From a checkpoint of a small image super-resolution model.
Model: 1.65M parameters, 32-pixel images, norm none, activation silu, widths [80].
Training: normuon at rate 0.025, 13100 steps, batches of 128.
Data: trained on rosettes with rotational symmetry, 97500 training examples, 17.2 epochs.
Rows from block 2, named by matrix and row number. Rows with one number belong to one channel. Each number is 50 + 10 x the weight over the matrix's rms, rounded and kept within 0 to 99. All counts start at 0.
# convs0: first 3x3 conv (model.blocks.2.convs.0.weight, 80x80x3x3), inputs 20-39, a 3x3 kernel for each
# convs1: second 3x3 conv (model.blocks.2.convs.1.weight, 80x80x3x3, transposed), outputs 20-39, a 3x3 kernel for each
convs0.71:34 36 39 44 49 51 42 48 59 65 62 46 74 63 53 54 61 56 48 58 42 48 70 69 54 62 60 45 40 38 47 39 37 51 47 55 65 43 55 66 43 36 47 49 45 48 39 55 40 30 63 45 53 62 24 47 61 47 54 55 49 47 58 69 53 53 64 38 49 53 57 66 57 45 35 37 44 40 48 69 61 49 60 48 60 65 61 52 54 48 52 47 58 57 65 62 71 57 46 47 45 46 55 51 48 48 44 44 51 45 33 66 40 48 72 38 47 65 52 50 65 53 51 55 49 56 62 59 46 54 39 45 55 34 31 38 43 53 45 44 47 45 43 45 68 57 44 69 39 36 61 56 45 49 38 63 53 31 45 53 32 42 53 47 37 49 50 62 42 34 25 41 34 38 33 40 49 45 45 52
convs0.72:59 54 74 60 50 64 42 43 45 40 59 52 35 53 57 40 35 47 38 49 39 34 45 43 38 40 53 59 46 56 56 50 50 44 42 41 58 49 55 54 51 54 52 50 56 46 58 44 45 47 48 40 42 45 26 55 58 23 60 72 41 57 50 62 48 44 62 57 53 60 51 41 50 51 58 41 36 41 45 34 33 56 42 61 50 40 57 62 47 63 46 52 49 51 58 59 51 59 58 66 43 25 57 45 35 54 37 37 63 60 47 62 46 42 61 55 48 47 58 52 64 69 45 55 67 41 54 69 58 49 55 56 44 45 48 48 47 44 49 35 27 55 53 56 30 48 63 20 49 54 35 46 56 50 43 54 61 41 48 72 52 53 38 55 61 53 55 48 48 31 42 51 59 62 42 42 55 45 32 49
convs0.73:53 68 31 52 61 35 31 50 40 52 61 56 55 62 53 58 53 53 53 26 50 46 37 59 39 35 46 55 43 36 59 45 28 50 47 49 49 38 58 48 49 66 54 45 60 45 54 47 54 64 44 45 60 59 50 45 48 52 51 41 61 46 30 55 53 47 49 47 41 44 44 45 51 33 52 65 37 51 63 43 43 61 45 52 55 42 58 54 64 47 33 42 37 43 49 55 46 45 51 40 43 39 46 51 42 33 40 40 53 51 44 46 47 40 44 45 46 50 55 57 51 55 38 42 41 46 26 45 50 22 38 40 42 56 39 55 60 61 38 49 43 45 45 42 48 54 54 48 49 53 55 47 48 45 50 48 50 34 48 62 38 47 57 52 56 29 36 58 43 54 53 60 56 50 44 41 49 45 40 55
convs0.74:60 58 66 42 50 52 46 34 55 56 42 47 50 76 44 34 51 31 51 44 49 62 48 52 55 36 36 63 64 63 36 57 41 40 54 39 46 51 50 49 59 55 52 59 66 52 41 44 36 50 53 45 51 51 45 50 66 55 61 43 43 53 51 49 48 54 72 69 46 76 72 54 80 56 51 42 43 56 48 47 62 54 40 48 26 49 46 27 38 49 41 39 32 32 47 56 34 32 63 47 66 48 56 59 51 58 56 68 49 54 45 36 59 65 32 41 52 55 59 53 54 53 48 37 47 46 54 46 32 60 58 65 66 34 56 68 77 78 48 49 57 52 47 48 52 37 52 64 50 57 56 58 43 47 53 48 59 42 46 66 59 57 59 61 56 71 57 56 48 46 56 69 54 43 64 55 52 27 40 45
convs1.71:38 76 63 53 75 55 56 56 65 61 26 39 41 41 40 48 46 41 36 39 51 48 48 53 51 58 43 58 48 45 61 55 67 54 53 51 51 64 55 54 62 35 47 41 42 53 62 59 69 73 45 31 28 46 39 51 55 47 65 56 39 55 50 34 29 41 48 36 41 53 57 36 46 51 55 66 52 51 50 31 55 41 56 51 41 39 42 36 30 35 52 38 39 35 35 44 39 46 51 44 39 47 64 34 49 55 51 61 49 53 42 72 67 45 59 54 51 45 57 40 44 62 49 34 45 42 57 63 53 55 55 44 47 52 48 26 40 46 72 64 57 35 44 51 68 49 55 76 41 60 51 46 46 62 60 51 63 75 71 51 50 46 60 54 53 62 48 48 26 62 53 59 47 61 59 60 58 63 63 61
convs1.72:48 52 57 40 40 43 29 33 37 49 56 58 52 49 41 57 47 50 52 47 57 59 50 63 45 47 59 45 57 36 46 54 51 44 70 58 53 47 58 44 45 37 37 54 54 58 56 55 46 50 62 37 43 60 44 39 47 53 56 46 48 51 47 56 54 35 63 41 34 68 40 34 59 68 55 38 42 54 41 57 55 37 40 37 44 53 61 41 57 60 52 48 40 52 50 53 57 48 34 63 58 60 54 65 45 64 48 40 47 67 30 34 56 32 35 42 30 51 47 56 46 48 51 38 25 35 51 41 42 53 42 40 46 38 36 63 59 57 52 50 63 58 58 55 44 54 43 45 55 46 46 46 46 43 55 33 40 65 54 55 58 38 35 43 59 45 60 44 56 58 50 50 39 55 58 59 67 41 45 52
convs1.73:62 65 60 73 47 41 73 45 50 44 36 44 39 49 54 30 44 46 56 59 64 68 58 51 77 54 44 60 64 52 64 64 51 46 59 49 40 48 44 43 55 46 36 44 49 55 53 54 58 55 31 46 45 34 51 60 51 59 67 58 53 54 57 56 64 62 65 47 56 50 41 59 65 69 44 55 48 36 47 48 47 41 44 29 38 40 40 38 37 27 37 48 66 41 53 61 64 53 50 70 66 52 53 48 46 45 45 52 54 68 43 58 55 34 54 56 45 59 51 60 58 60 61 52 59 54 56 59 63 67 55 62 52 51 36 53 50 65 57 48 64 61 51 57 69 55 52 50 47 40 47 60 58 65 67 48 58 52 57 52 44 30 45 44 45 52 46 45 45 48 44 53 57 59 49 52 50 47 37 40
convs1.74:42 43 67 56 58 53 29 59 46 55 61 52 44 47 40 58 46 54 54 63 34 45 59 46 51 40 51 50 58 52 62 64 53 54 33 47 25 38 38 35 42 34 53 57 42 53 60 52 46 54 47 55 49 30 38 42 48 40 62 60 35 45 44 45 42 43 40 50 37 52 40 33 59 47 63 55 54 57 35 54 61 46 56 71 61 68 72 56 61 62 61 56 54 62 66 56 49 53 59 57 44 53 36 29 44 47 36 59 46 53 70 43 50 59 43 55 48 50 41 50 41 34 47 59 40 52 57 52 50 59 58 46 39 47 56 50 57 58 53 56 49 32 36 47 51 53 37 44 50 35 66 49 33 42 46 35 51 32 58 54 46 45 49 34 47 47 51 40 40 49 53 52 57 49 43 53 56 63 40 40